{
  "crop_scale_min": 0.8,
  "tokenizer": "word",
  "encoder_arch": "res2net",
  "encoder_norm": "batchnorm",
  "encoder_widths": [96, 144, 208],
  "text_encoder_activation": "gelu_tanh",
  "text_encoder_mlp_ratio": 6,
  "text_encoder_bias": "none",
  "text_encoder_inner_norm": false,
  "text_encoder_drop_path": 0.1,
  "residual_init": "zero_last",
  "optimizer": "adamw",
  "epochs": 10.6,
  "warmup_steps": 400
}
Rows from block 6 of the text encoder of a small contrastive image-text model, named by matrix and row number. Rows with one number belong to one neuron. Each number is 128 + 24 x the weight over its row's rms, rounded and kept within 0 to 255. All counts start at 0. Numbers have three digits each. After the name is the row's rms in percent of the matrix's.
Before each neuron's rows are labels from the 100 texts, of 14848, where the neuron reaches its highest value: "fires on" is the input token at the peak. Only what is clearly more common there than usual is listed. The data: drawings of small networks of dots and links. In brackets: how many of the 100.
# fc1: MLP up (text_encoder.blocks.6.mlp.fc1.weight, 1920x320), inputs 0-159
# fc2: MLP down (text_encoder.blocks.6.mlp.fc2.weight, 320x1920, transposed), outputs 0-159

fires on: "grey" (100)
fc1.71 117:170132153130137120118075132145140127112152148124120157128134172148117089152120116102127122145128093118183139139108136107150106129122136117149089117119140147113120115149112126094128121138143142128080134125167111095143111119149139092129118178167114129158146100129118127171189165122181163085124088146134142142149080141129141129141152135128135137120126094145136141126101097194145113172129087133118162091109185108176154153078140095138133155141104126084146130121141114149122086102119114
fc2.71 102:130186087133129135140196124139135175138107114127141135153124105127121137136134140142143130102128139123088128109154112111124120123129133144143141142130126126132163132113136130161147143119104128097150131116109131146074154129098137136110125096080101124106128069128130103070117144129093133164161150130127104127120144125117133128107118127091139110149166180106128141126161151063127159089131149112124042143127096174111099132162108137146127048137139128147121097126114147127124136180131089

fires on: "links" (100)
fc1.693 099:111160115132131108120071173137135128135133155102130163132122140146145112135113088110154123129116126098150120122146147125194161146163108132115143092134143157098145127152121146130148099157168123138121112085134114140128103141118116103129125138111132138128136125079109153139143152155103099150160143103156134116159099133115130139159100124122085108154103107089128115164117160156082129086137158112097092125128100125132176141130128128127146118133135153126144112088143151173162088124086098
fc2.693 064:124129120118138141140130132147151130124141121107169124124143125134158116133155130129113102143108132136120139093189116087167162132147132126127149128111146134137125133117143104139114113153125131137125124144071161163127150140098138106142138152067080156102101083126114128182143094152101120159189142147129102122138123131123154134104125140075154092175115139122110132162071122133128160096143101134141086129107107114146132132150113110123087123106116107160063113135128134170096141125112113

fires on: "," (100)
fc1.60 116:122150109128155132103065113143123134125089158109134149134124122138138151135149117107150124112114151108123119137150157130124099097172160118152201099111126112136152175114140135179128117124128175116132141144122131129070112144117109088129130140100113126123127071088103128123117128130132089131128142125125133126186126107138133117092130133061159090126129107125096123103129200123123142109141128103125107159140107101115130129146101117131089109133100171160158069097120141111141130123101130
fc2.60 274:141123125128121113111117146120119134135137135130090145093132147152123111161127127150113135148151082128173134123073128144143154158104100148125082147125131116121117095165089125106134125137128095175098116112165136109180110121149156121125153147152108144140133172131166125117160131128132161100135123131127158114084135142113110131116133143182088137127114128138130104135144072142142120118110133149128129102106177120149118138116172091127165171123136093082122169141147121131092120119154136

fires on: "loop" (100)
fc1.97 095:151088122076105132164103143135126120132117115123120146105114155166100106121125134113116100080090159144131145143103163137158134110122092116139153119139178140138145154125092149120128125133151131129121117129134131160132098133117068123111105161121151134112145135116115153156147078146143114120135142101088123152137146156146120098170144125104144130160105111098132125091090151141077131158147061133114116112124119136139151093074135185089169143132095153128147094105106104147150114060097121
fc2.97 008:130123118168130128097146169126127136096132134084117119132127130129128119126130008105245134118125131081117123140140174123124124127129130129123146133129113121116126122131122124149131126124111138144129130112108159129115124127125134130104099125102112112150131098127124146117177135159111116126173118131101130133103127130119121131056127121109166134130130103110124127137173126164172125125126126142119214144117128134127122118094134137132127111142128079127125132125141126127133090041198120

fires on: "chain" (100)
fc1.385 091:133119142115096121126058186122077124095138126144116177123115135150126125095128122138120106070089108192154141159110151139132106135129121157143150126131145145124133125168130132111127112135134152129100149093094097138085112119090109135095113137151108125128174078061135110115138179126165130129158124104135099140162136110157108119134128116123156119120113110103140128114127142132136120139136141086130100126136134147152178125094124129087122128123152176126101087093126127173127131140134128
fc2.385 027:102133136141181161154167167129136129104065079132128127137135150063129120120153128132125052129112136127125125138135125134109134104131144151143127137132156138145141126121127150130142120128129117157111111127103147118021128158127106148075127143129133134138132134125121096142171111122128112158118123107120093130162122144126144120125112057131180146122120132128048124138078144127134147122155124139140143121112112062161135122121123141166158127131092141125189121132129131107105117145108253

fires on: "loop" (100)
fc1.537 096:125111094075118074128109128178119127117166127140152119117091124179136115122119113088114125104127144157125107128102156126138118136130079143128157153164137167117128127121126105147117127123129129152133134123112050135101108167087111107126071137122147122131118109105123138121110135128116138128159101121172124138153093143132144143143107118067099130131129099126116141129079105137147128101168110072077087139112092133133174093139097126125101122128123129086150106115171128138139119083095128
fc2.537 014:125174192128133127128118154124131104140149128071128107127119127131124128141131051123082129107095128128127133063127073168127138114156131126123139082127183127104114127107134138040129125142142110166115129148128120123127087098128129120054137175132141105126129140143130098166191137129134127132145125169149118130154110129129131128192128129123126133166127125116126127152093133124114126128093127117100070101153126100129169173128132090128128118127127195126106128121122185128109127124111117

fires on: "nine" (100)
fc1.557 130:129204098159183123127102156159130076167121116184124178165122156123141124130132165179118136132080131170158098123113127117137121135124164097109155115145143158101139104118077102098126133154138145087078127122140106139137049162121127132131151101122133121103153104091119123167097129111110131125107067158144148117135129125130094118143081120146137110125094120116100063156122128140133124085168153101140097138140083134145136142121111148111129122130098146114151095109143125189143146133144125
fc2.557 191:124066136093076131129117117113114144076147137060109092119157101103141134091110057101160117137137129120068182155149131130133123146132127134135140115128103090131106132144166147175112108132137134148135141161095154135094195086132131104100070127115127123136089149130138138158161122159127146128171154129122124158135133129129129151129152137124149152136116126151130157106152136127133127182084084164145158129120179123127124112154134124132090132111160138132067141128129139056133093085123132

fires on: "grey" (100)
fc1.411 095:103156112101135089152118145138133098131125137159124143132110137151129128139172124094112148111127127136116108134133148105148140130142136147141163127117135183124181126129129129177118087152158095128083163150174077120117113086082112104138113122101134113127162092124129130192163150126130104116128114124167079125151092161149091102132097120099121171100139119120139147139070136146153135112142118117087076101112147151148150126131101126090117135104144156145146107120103128160150130119131098
fc2.411 010:122164118161170137141120140132140141128121118132078133127122124128131117123180127163115127101124127129117094067127126145126135155135125132117126130127168125140111135128115138132129126128131121158123121131117126195131087136126129124122125136065120121126134135139128111127174103110119131115175122121131124097154138128133121121133132134118125116200130149126129126167076124122133150103123128123125000115126106141152140129171128107171133108026133137129129123126125128142091120123133110

fires on: "<end>" (37); "36" (31)
fc1.705 091:138114107135115131124135119112149158143110135176157121098151141136159165110155114119121114113121097154145146111132126124117141117139116107156139117122189156167138079150180165114097126111150162144115177146111128115133129158093120105126131163099106122120107094129155123131157135164124130091138085135122116168172118149118110107071105118122158134140161091122169194143124186147156135098131128050123150135099125092129157117127118136123097127045084173108132151075114160134108142068095095
fc2.705 033:129109093151129162173156090130144185115129088093131084128154122114130127114202140160123116130123139133112177131148122113130133143129138124164111134121101083082107138129085106136124135148117133122159159161129134129118123111104146100106140135139113115097102107087146111087128120124121123154150125134128116168051150092111113116107129146111147097132131099108098146096135158115150134129146128141142147101144129146140095114133121131127123106163139106123076117137113139129127132127163102

fires on: "<end>" (100)
fc1.388 123:103150115111125133117115145167090106164180151153139113130130155157113144170141105107108128116072154152156123110129126102127099106161150135117193069175147142172141145094129117119133105131111159141125093136126105131105103150096125137135144144116121121095165085126131115142163131130137090124154114146136093131138088124138133129136081113122119119139113137101081111185121137120117128098163129076065105155126081116117148152104121113122148079136153125140148059117122130175197115117100143
fc2.388 231:132142133131145127096139144126141094157182148108182109138115140156160126161150121124084140149078132162172135090132077134153140089161147106111149088138175130113084120097138077083125094147127130146123107128127149128133117125110110122123156181097107133128120098141110108160160101154121135105138128180172124123135095126093154154137140136096111128164117128111099120185100114145134127097114116124127100137134111093116151138132155097125098114098101156152096134113129154138122155115078125

fires on: "loop" (100)
fc1.494 100:122161153141105124153107140129095120141133153140118141133118144140127148127157120112137105103091123140113165150116080118128144135158098105065210122109111146151128140155124128126136126128134138128124131156129099126099104139113148121080113121114133112152151108065122111132138151136114097151171093108128101157116086148146109158175111142118106138151151120104093122157104168147144128115138135131080115136108090156154154130083106130138088112143128153128181061113131129175152110114109104
fc2.494 015:130120131139129137119059144146131101127156126132191116135128147131171127128140124125092131122103129127131149008121121135135129125129131103097177101128178127125058116124130130064131109138128130152129123117128128117128048135111121110126128191058101122095128129147141131201149108145090123120164112208133127127168118127126126138131128130101064142177121124121113128171065130188130126127127118129129125127119129087155150121126131078128129125115106145142106131125125139129131124076111129

fires on: "," (83); "brown" (17)
fc1.679 092:176149104128155127118120144147130119149119131154155115128123103180143120115134095116045114099096111161125127135118131148143105130132119114129202131150162184128129105127142124119127117155154116124124133096125090128129081150120144142135118135070136117078201118112120129172123134135134123129126109096138119129147092122127123126100136113085118098104184129119113104134115133135129102086149105086075064157139104133168137135114122124112132116107170159105134096097117112159158102119078075
fc2.679 058:130150124129139119129148117124153102131172125085213105139140113142172128149151100106126121127103127144131138081141087126166165119163147106097128119118166127110096142099172101104104105131133130141097129130090153144128142139096126102115145168107109138127107104150079129182167115144129129123147129164159106123147096116120198151150131139082152103170133123125126134167107133155127152107116113160133080129131111098132149147153130112134079098110121153136079134124100160134117134123073116

fires on: "black" (100)
fc1.663 095:118117113094128123122088139115128078140095138130142111145116182134105131111076144088129120114088153131149126121144149128142131127148127125137130148143148157129177146129174116132132063114161111122122152152143117097142079153113134097071094146123163094137164074116114144123130133110143108111149122124144124139151089132152114145125126122091145125132117130154126102124110156142128160100139117137110120115112138125101146134103103153115103135109120127092163078100136154153129103077088134
fc2.663 020:125125132137145103114092129145129123127135201128131127128137169154135127128131088128099127132126127136161094131129129132174132130133168113110132127125162080131121123117127115083129061140163141127117128138129186125126080104130126128125129154111148184161128130104118138239170139133153106098106123143130160146158120129134135130140118127076156141121063112107070129131119134176130155116151124138120180131095115089128138128105129122129092157120091156125156128091128118129135108100078133

fires on: "<end>" (54); "36" (46)
fc1.745 112:102127139130151151108091138143125109175124129159135127090116140171102129131100132081122121086126132186154125119125122135183094129141147150107122118144125137151176140138140141122131096108143143105107149127145083144130084134124133098148110138148135115127142072130128128157119128126148109101153097152206111156134151115158116103119126158071107109125131123123167118099110125117082145157124139090097129123095106118097132151131133111091109131099133152172141106102137142146143126095082111
fc2.745 140:142140110142119136157178124080134140076126091097153098144140135118141127132175151149127115180136131122134133125124112126108152134144132131142083147137152108121131118123112121133156161148126087160076097145135179101122169140097107133069161145130118145155136154120131111119127133109134152125094147098116105104107128154124186130142126106144128124119122131142122114114100124117156115121129129187142086095135165164156099148143139157166161130140108117094114153157093130144079113169151101

fires on: "yellow" (100)
fc1.581 094:105120139158104163126060129110098112094128127200141132105115133151105104104124119094107116115128133161117098185137147142135105108143152118103138083109130129137154138136126128114130127153130131159098139141131134109111061130121133134110096141103176120126122057074126092131139145104187109139184118105134114166164111119145075100128151151111133111153129154121094115109092161159129136122113107103081079107127145143120150132104122142139106159164128148108100123087124120133150122118092108
fc2.581 013:070127116130161179137131137125129128047097133139127124133130130075128113107158128129127129132098149128125125209142147134123128124132134140125135134127142121176139128122124126136127094140129121135103125130115142126065131145128124094123115134118141134153130096109104127129186083127133114125125120119128121134162123146125128130117128112111162079128126157062123128139055219131144122122154121157127145128135116114134149124122119135140126130129113126124127085124140123132118121127130145

fires on: "random" (69); "tree" (31)
fc1.335 111:123122128139128123095069153094122124108187102178134115115153171129111129121127134088150130149127117168131118173064120110154118145125132119113113095127116139103104094135118139093128122142173141119114132142133120100144089107142106081142138148124155144145168129168141129154121134142141121093121068142132153144145103131139168142126124172124124119116127082099106106106115130149114100164100110126099138120145125107145159135073157122117139154122137110115104128128149103153188120086116170
fc2.335 067:149145098141105139154198120140124176104118097109124130168124092119157136122129129150160128118156139128076132129143140107111113144126130144145140137148121126160145134129147135203150149115083130088136125113120150133050185128101125141097098078072076123117130092128140113095122127128096139157152169104105118131133147137129143118095122112111155130136139153133131136120160142046135165102134128146130065152105131179123095125172103150153140063152140128135122113126123126116118128161141101

fires on: "links" (100)
fc1.179 100:104126110118114108155124136147080180124122157133128120165129121142162169152152133124125094110089085176112148144116162105119078131153108160185139138126130127127153119123127133109154090155084152143148156130131097104118088116094135131107071134109138104096126113122121173107179157105088140151157114126128092114137144144149101088123115115116142139145124140124117112150141150098125121091128095125127099122140136110134119145101101100129142143142151127164156089125107171140143100127121109
fc2.179 030:137127138128118113119148123093129113087130109090145143122146127102115126132134112121199147179154124070132131132128125135127137093131129141053107134126100115071063116134108129136126146123131117110129114160086178159129138127128138137125147137162134137140129162140134154151113157118134147107105128128120131056102073112104183175140130137165135128105137116124130134127140089176145112142115135182147202112167111112120129124119143125147140127158132116111134191167079114129137127129163148

fires on: "chain" (100)
fc1.131 092:120141132116116108157045127148119159105145128146115130176147122143136124142096155060123126095113124152113148202165144144153102138143108116131165144135144137118154121118091121113120095134105143124122165121137068127130114172130149120076103178118172134128109092125065143157153133119143096127137104133139077156146151158149108117154121112082129125131139127078130122128122142167187110099148101120124104099097096137149184168139116091122084111105091134125135102118115126164152102088099118
fc2.131 005:132118127130115134124106129131132127127126130072127120130128126134158128126131135128128138109132130129122120074138113130128129135136134123114133131128143119132074116127129131176129125117127129135128128122084146134112146131122127130123092129005127124138131050134111134254124111127137094122125123125133126133151099130131128130131129130056138138140148120120129134122060139145157158128123127131128103130129057151165116125134132129134124119123130146127127102117112119122147059094122125

fires on: "yellow" (100)
fc1.373 099:120058140134149104111092129088109113123131154135112137114123140154126117098130110116126120162125094114148122173128170082127113093145124074130125113119087127072139127132118135118148130125145125136140137115156111134139103149093117114116083117095161144172136146126130132155130169124159015121094069124131128154141119123162125110137119144112143150118141114113091116094125108161170114119146133128120164117143117123118172141083118126111093167128106110144128129133135118176134093130147168
fc2.373 101:147126127100137127109154108155121163134110088125137122127119117104108170109155148110132158120136131129119128138185067104128145132109100184141113150154108128113151107110148123138174182118112140118155125112118101109110136151140126114136128105112069145131145083149140071121087145134105132140141138110141117129154133142088127126123113128150153135120160180124137151134183169088126168117117136131147096151125119117104106113164120127174124088138115107189140097120122085138116126161102128

fires on: "loop" (100)
fc1.492 095:130107150131161105114103131176120116122113133143129105124127166173120136127130118118092132080150113164142155139138163141148134150151110102107173175131155139124136152130096138178125113136132136166082173128147145122056115137112134097117064142110142094142120116105079162157145136146153092128144109102134101131166082130133115081160127118082153104159132104158101121086104139153148155130158122115117104131118152126122113141088128188122123155116088138134166081070116129131114073110099123
fc2.492 005:128127130130253141144133127132130129126129090122113128124126117130134128128155106138126128126124132133121127135133119134143131129133131125122125132128127115130131154125128112138117133126115128137123120119131142059126147140127123127127123136128136126155131125129126127216141106123135127125148126124129098131129127132092121130124129124123143116135129128121126137127088133125136128125147126135121130127131121123132123121098129125139127114127106000130122130126130113151103127126126123

fires on: "loop" (100)
fc1.652 093:100103093123137115155118153152117121108110133136129141150127159135127119144124118094126094076082088145136118146083142129134087154194120128141154170137115146140183149105153147145127102130166144132111138129126117091152131149117119124119060131127126123103154105114112126153133134124159120118131109107143109169127118167176116107155108123118119129150143123172107082134125154136165186132168126132083079125111131170139145139140122143099116152123118148127147085086146114132166080120102158
fc2.652 022:088129147126142157167093151181129126126093126090128127135129138142125126091140090126101102085108129132090110130131163138137134150139132112130172127133156147156148141125132166168127128131144132153109137149093126131101157135122126102120075134087116112133131102090104141199152128146129087135161128123129095169203133132146129111135129122078139162153077143111122113135085168115125150127138101138117123126095127160154140150129111128130125125081127146123129084079115128159128077105087104

fires on: "links" (83); "complete" (15)
fc1.29 106:097120128103078136136119134181150078147141113109142150119149106160080103145106107118128109095146099143081127122138118140132158150197132142118170112133099142138151129104193145129104137083146119120145136137117093110116089150073147126088122157134167162151120124133116128136193131134154149132157124123179108138111088180143139159117145104076111116131119130121147163100189148114106123120130150143101128124084122098115127168143121109116111122138113146131112126124125172123113084126090125
fc2.29 070:148134095156186136110085147114134180123135149159117111176126138122167128110156173130127156161121134117138126124100131121118109147098126122150117134137130135120109151136056120108165140138116127136127134121136141153157144127150128150159134121123098120131131139128159170121083114117110113133074124126106149099128184101117124111139124160172164134131146111139131125128138087129142133122136107098173123148150143165156125110127117136130155134108126113121129129132155102140131150122207117

fires on: "chain" (100)
fc1.314 087:133116121132072127130157139139139121126134151108125135137151139146152114117118123114105132116161122156130138116102125103140115155141135148117139114120158159152134123138158159088094120124120135124114108098088125144117119110114112110090091128106149062122165095110132094136131146093167120144146127081117126154173125141147171108142101120042130129104149131141140140072128144087140129132176136086074127163130117130135168163156148142137142113130138156124185047119059125135130133117077126
fc2.314 028:116082203136124152121126114100132146132116118146093139111137143094046127143137079134119162141138124108129120128139105157122132130124155154168088134113118118129125121142118144160130113119130103132134126188125127127126144083169157128146144157188132153128122157111123119109128141147147135130114121123127138137101129120103137132060136128161169129097066152130112146123127154123110148136108118148161219086132120111106106128130156126137132163153134121126143202133101090128084127156097187

fires on: "nine" (96)
fc1.153 096:122144117090116128123100125120110125138159098151116125161140163183092097080104104073075142132062111155126140116127130073145145171151136129098153146104150124139121127074138137149145118142151130125085158142144107133149111153123134140150143132110106150124101093111132145131163122142184097102169091135141138119148114148132128126142143131085153107124121146114124128118082128176119140108202099103081074127130127168153133128143184137111116109086129075120132145082129172160110099121104124
fc2.153 073:136126105191118140108174084125162131080108113092130099140153100142172120089158145184197125155136134126118110128138130094148140147144140115132088152129133112114096123124137141118124122117145138150116152132106216148138155126098119102095120138075086175148123127156110142181128125134129155104132126124135131092114152123141161130142128130065131082128089126121122120129155128140157147107136115210173120126106142133125119121150125139151099140120126098130061144134107124132144118107126135

fires on: "yellow" (100)
fc1.24 097:145126140109121155142100150133134111095148153140161103132135108148131125142131144144116129103149145160126138162133180146105106113148129124151185141121097156143198127114132124100129132119130129145128162147168137155133083106150105113110066127133111114110104093136087128131154151141147090142149126128130129133159126128155106114100081110139139159129112102125104127144137129160140149114095142133091095128131126128119152139090123144111094151121128130136139098088111115125090120094121122
fc2.24 043:135124095132102196128133121175146130109126128119163117097147033106110143109180161146142137090108145156078167113172108105150157123132134158057149152147146106142096123119123145155130113133098115130106115121115136126094153110121132117129142153097114149143128047139126072111142073134088146109163127119131123127126128167103140130112116144107125116150187138075118153151134162076151125100143168142121128127146092111108122117147118129130093112116113116123087123122141122124131144128123125

fires on: "yellow" (90)
fc1.507 107:138113130125158152105088112121153107107154108138134140132126141124139117113154136100130100125117131132120132173080174086100128136128137111106146136111108153119106120149136152118133093144128170188109124091086109139136120169105077070102082141120123128136166115126128133185131127130130103128130115107117131122168080179131121103172148128135134132128142076148107140158099165118128156110144131091110099135108122121119194126128125161133114134129157159098156114102136125167161110130075146
fc2.507 090:102166154131083128124108168115094125105118133094126138136107138118103160123115101089130137095127117099110109092128113142111110133158121156133178108157151135141122126127150151174154126120155100134141107161063099152088132099147116136113085125080120092105155142111141088175121142126121147148150143124132124108146131132130171160150141117141096163139145135143162096128144127086129126100054125128108054114162148177133147166155146126165163099138174168145158105120091133104145088135120075

fires on: "chain" (100)
fc1.382 095:148126164128089106116070130201094138125129120161142122129163122168163133105122132122098087090111139157147147176106136094128131093134140102140172083142130149134155114138145140143141106129130116137129166126107079140128117155121102129118110137127150083144108111107117073186106124117159080135125126124119145168125111163149128088166175123036149108125116085145104124132129140132165116139132113112107116111135145143151165162127149122126108143127126119122157115111103143143121111121124130
fc2.382 021:137085128137141138123063159178135133131144124126132120135126144140161133099141095104126122119120125142127127134127145122146128143136135096139208106131145148133130139129129129128123118152138178154098148123121128122123098131128127131127100136084130095134126123130151152202134125134104093125146118125119100141185130133127103115127129126121130140158093087124106119129066131158133134127202053097068133128088130129164140119123107111078125126107127129121127090106153123133140100071128126

fires on: "nine" (100)
fc1.448 115:129160128156136136121147170131127085156126124166127175152120145129118110123147164136113125137096131139188082127141110115151129113126127124130149104118155149142130141091122111084131135128113102078130118115141127107129080195117137134144149146129120114121137104125103143147128138120142089158145101122122158083124120118128119093125088124128121087118095126131099064173097112164118119076168130119119134112149112135140151128082110125081173119105074131122156101134124135212137128151126144
fc2.448 185:125084127113103128130115096126121159086149144069111093125164101097154146074124086103164126150126129130076189154138127125139120158127132121130138119131087066119090129147154133151123105137132134136129140149104151138098204100135131090108077133106141125153085138145143133156155123148123154119164159129128130149142155135127124141139150148125150143138114119144125158104154131129150134159104078152131150130128180132115133113169130107149083127108157139125061149116125132070148111080126127

fires on: "<end>" (55); "loop" (45)
fc1.247 089:120127131117126120115120134128136128118128139189122147103113132166096145105109131158083124088102136138128131128116157104151118129119129093139142148099169134151165085086162161140172160159161179152133109111173123121156106167158103127120139139129115164132176119129111127168127131104128065153105111112173151175131144186160117108148110085158143130129117154127099126145125143132130125129166095112095102165121107126108121152108132133081157096088086144136129118085146108124117122095128081
fc2.247 022:123136081149131154143191152136150136092125044048184115121138104123126121149165152194129132130137139064118124104177114093125142115143136137109116134121127107114000113105106125131126129141115131132181108125130202125117121142108134124149140168098110144099128121118127126126113110127117116129137120123128119108054116136113136133084121137087115112137132134102111139129125129133155129121143128179157138122137092125134121113144131125139127118147120115133091129145121118134125131116171124

fires on: "black" (98)
fc1.729 092:139142114119129143148149128152088101177139119145192128128119129140137112130155187092132091110116101145116221125079147128168125124110137149167140134128132163135159136129124128132085108141113165149099106137153058143151111165119155103126099141082124124122132126095087126131115115155163150152127069125136123156170157138109111101132122158119135117167132126104123097138093121134126163130145078127118154112106125146100106112142066114091114157122130113146179109098160134124116122131083110
fc2.729 009:131136111162154151139173118117136154117127117097109120120143119127117121145182117151129139146126132115122127125141105138129139137135136161139095157111118040045105132129077130130126119129120126171134139170109147167124157115113138129088128173154111126135127131117133117098141128115150146131162120132127122121070128088090125137117134150130161102142136128101114143122145120130159151126122128173170126089181105138146113125139137102147115114136152092119088148135120125130118128127149121

fires on: "loop" (100)
fc1.93 092:115124087117115132129074124135121125125133144156135144152106183153114139128123114114124082087118142169111126151159121123116108128148134070134168126139136153121162138158157160131143111141132147110112117148097085113121081156115119156133085126104149123159141102118136129148183107123135095107116068136057130162130084144153124114162123134125158129115119109125093093104075155116167120100138128101077118128127124158131143139111115154123080132111148129146164122082128125130182123094122110
fc2.93 006:131128123144187155131131127127129133122120130117121126131128129135132126123142128139130128112124130130070116138129128134129128160130131125128210131130131124130127132130128121136130132119123134197120130124131131145121142150126125129117102124047131124141132094122108130129131116110140092127127119103128124131255131128132125129129130124002187130129134127125128131123000137128151131127124112121128112127134103149143129126157120135135125120091129155122129058122118116135130084123110128

fires on: "yellow" (100)
fc1.453 110:087065159118145151144123127136152143105142163143174135140105112136164115149133125136076082131113125154095162164131113130125120107150129117117145107110143152144169152125112117131117086215114118122086125150147128123125119154101137099131101155117171117103097123065098169133103129114150086149098155144098143154179094149155112081125114125118145113109125116092106124128053142140147129136103099090143138112116094122132180127124109183090106126134091141127126081117141097165139124116096128
fc2.453 077:167151142150098109088138107124128142150090132127091153124129125139098131144114132142174153086165116103133102090110129130150128148124132153141111155133121124107108102145141162161127127070120126115155153114113138159132142091138148136134126097114057136101119127156154136117140136137108175122168134132127134110074173112121123157090148156139075136138121159162162127145228105122121139103116153151152118127117165133126104138130150128140137119122169106135128155127099125110117119130139131

fires on: "black" (100)
fc1.626 173:130149137108122108132097146104129128125088139106137121103148140156125090076093115093147081092113139124132142159121167118127127126148119132154125112139144131124179156128117159125108163135199134156137196189119122116106108147140123125118128130166118123132118119118141167161124145159128119190130143155129119147128132118141135105115124139127138134132114158102100083124159122126096119130143131155119145125106149106129142158078116098071118136071122114128114088132145152140143087092134118
fc2.626 555:133110110166125143126175118122116130137169122120122139142097117129132139163152146173127154139151129122124121106113090123113110133123129137092120127130125114108088101137108126115125096109078115129125074083148143160148137122113118138137125125120140122125150134158135090097118109091130147072125112112121150107106116130124112151144146112110115116115152101161138160121113117154176133129106128119127094126148104156130092093173134136184141100175154138127128173145123086116125149153133144

fires on: "links" (68); "<end>" (32)
fc1.512 102:135135155177102083151107168128092096137113152085112182156104130167107129161122128116132112113125118130099174103079078126128137147161099115112133110127106137133163134171144156128132139126113115129129131141126089091164158129110120179084125139119162092168162105125099094146138187113160102147137129116118115129148136146191110106156167159102129104119120095134080148143094128115115117126128163121096051118164134168145185192109121141121115128138151133119150126122108129126123124128110106
fc2.512 070:152123114130099145117079106115136167133139128109138117104164119136149138106125136126125120132150114115133120091146112123141124138133153172113103106114129119122071138147099104137074120126146156122172160173126180120129130079124138139194158136153074115080105143111141178146074115133131127135122154156131144129031147101133142131123145229146105134148128123132161131094158101152126123160134113146184180098154144129147085106096122117100127160126148113115095129161149137103165143089168112

fires on: "chain" (100)
fc1.369 092:095156146110087091154103130128099107096128156123124148126147157142142154154128112126141106082104094159100129150102155115115119158131127060121160104124139184134124169134125130109128099128142164129049160130162111081130108127121112127133118155119157116108095085140098142165115132110154109117129100127144130146184090151155131127137140098113139109129136100104122114127093147089150137126168121110070087117135157152109152128125142151120130151144104142156126113128126107177158067104094155
fc2.369 006:129128125132112131126094202147131129123133131127128123133126127138126127124137084138116136108129128130128105122126117133123125136139130126124188128129165124142126122128117128129137126132129130184094131122132124126122122118128132129116090144098132123139136116123125128210136128125139114126130118120130128138170130129131121125128128128108125131146138124116125126121111133122139127123124119068113084120123114141156124134140128126134131124123127133124128086124152120128142104082129121

fires on: "7" (37); "10" (15); "8" (7)
fc1.534 100:095124110123137107148090184145115104120140156180085136105123152148123148112149127125086114120129088138134142133058119134122126130125111087126132121149156135133149128157135132126122100171118119138087155151129120097136099120132123121126129143163127124145102136104177110110136155111097135136112143134153171114135125145131062121138114137115081129133112102130108113131093125121155137089092088117130141105121130148181126151123106114073144165116152123101129084115147127171147100089135111
fc2.534 162:135123141120150129123195109106130139105120076113186125158126113083120132119128123110185146129130171114095135159158123125112134100128139122130129125112088126093137146105150132148113140105120151080152111122089129172098148141110131157118139110127156124120132091135086150119104141134122120135136138130136112134137100116113168134130135133101188130120178121112137157124134162131116154143126153129140139125177096121084111103128130147141105056164133133145117146146076138124137169163127121

fires on: "links" (75)
fc1.533 100:096176118120119099133173184139141118120124111134113110150079127142128109127114154121102142046167097140128109112095127153114113130145126111118142130144178148141146127124147138123131150121149103142104143117127138097127139135138126163086101153091122123125131112145121085143147082148124119117173147115180092125185148157148113128153122092111114152155126125128123123139111135125158144090155147115088088143108116154153130126139146115100158117109108149121120105124132163079124102123122069
fc2.533 049:136034138151154157107168124125125142094116082123170083154116130117133133120129131124145145153140147088123111134133113130098114104113147129137122130119072121100074115111100123098131121100108183127195128110140167117136125139156112140153126128149150131092131120148125126154084101111134106104049113139110147129105108104124120128135131131113168150104135121134111143113140122162134124196120107128175209143150111077112097072110132136140128130147115126142125137136145098110150179128139173

fires on: "random" (53); "chain" (47)
fc1.516 106:129123128122130130138133123134106111110112130128144183124145165139088163119124115086143131131145086125140145154097159106144136120112124152167123161138125149075145101157141155130128131146128126156110134118144094122167110117116186122092113131128115122150203122126124138136180152114137178151138123143166159150122109125102133124122116142140128127105148108127140107153122121144126104124137155128113151167108103133131145130063132125152134118140193100078186136128113130144135118128118173
fc2.516 142:127111121144130176144153086109163146116110094119160090164118106113182128126127179170102120126130168149095133122149115147075117112159137130126127106131162102185122133096129121139135123133128127096169115164122191116083160146125081126147127149119131132090095141126110120095056088146138120125109147120137109131148136129142145129123128132121141138116115160134123146122116162098140133114134104141175146143148132139113134094172128131130128116121106180177073129130130129098123143126108113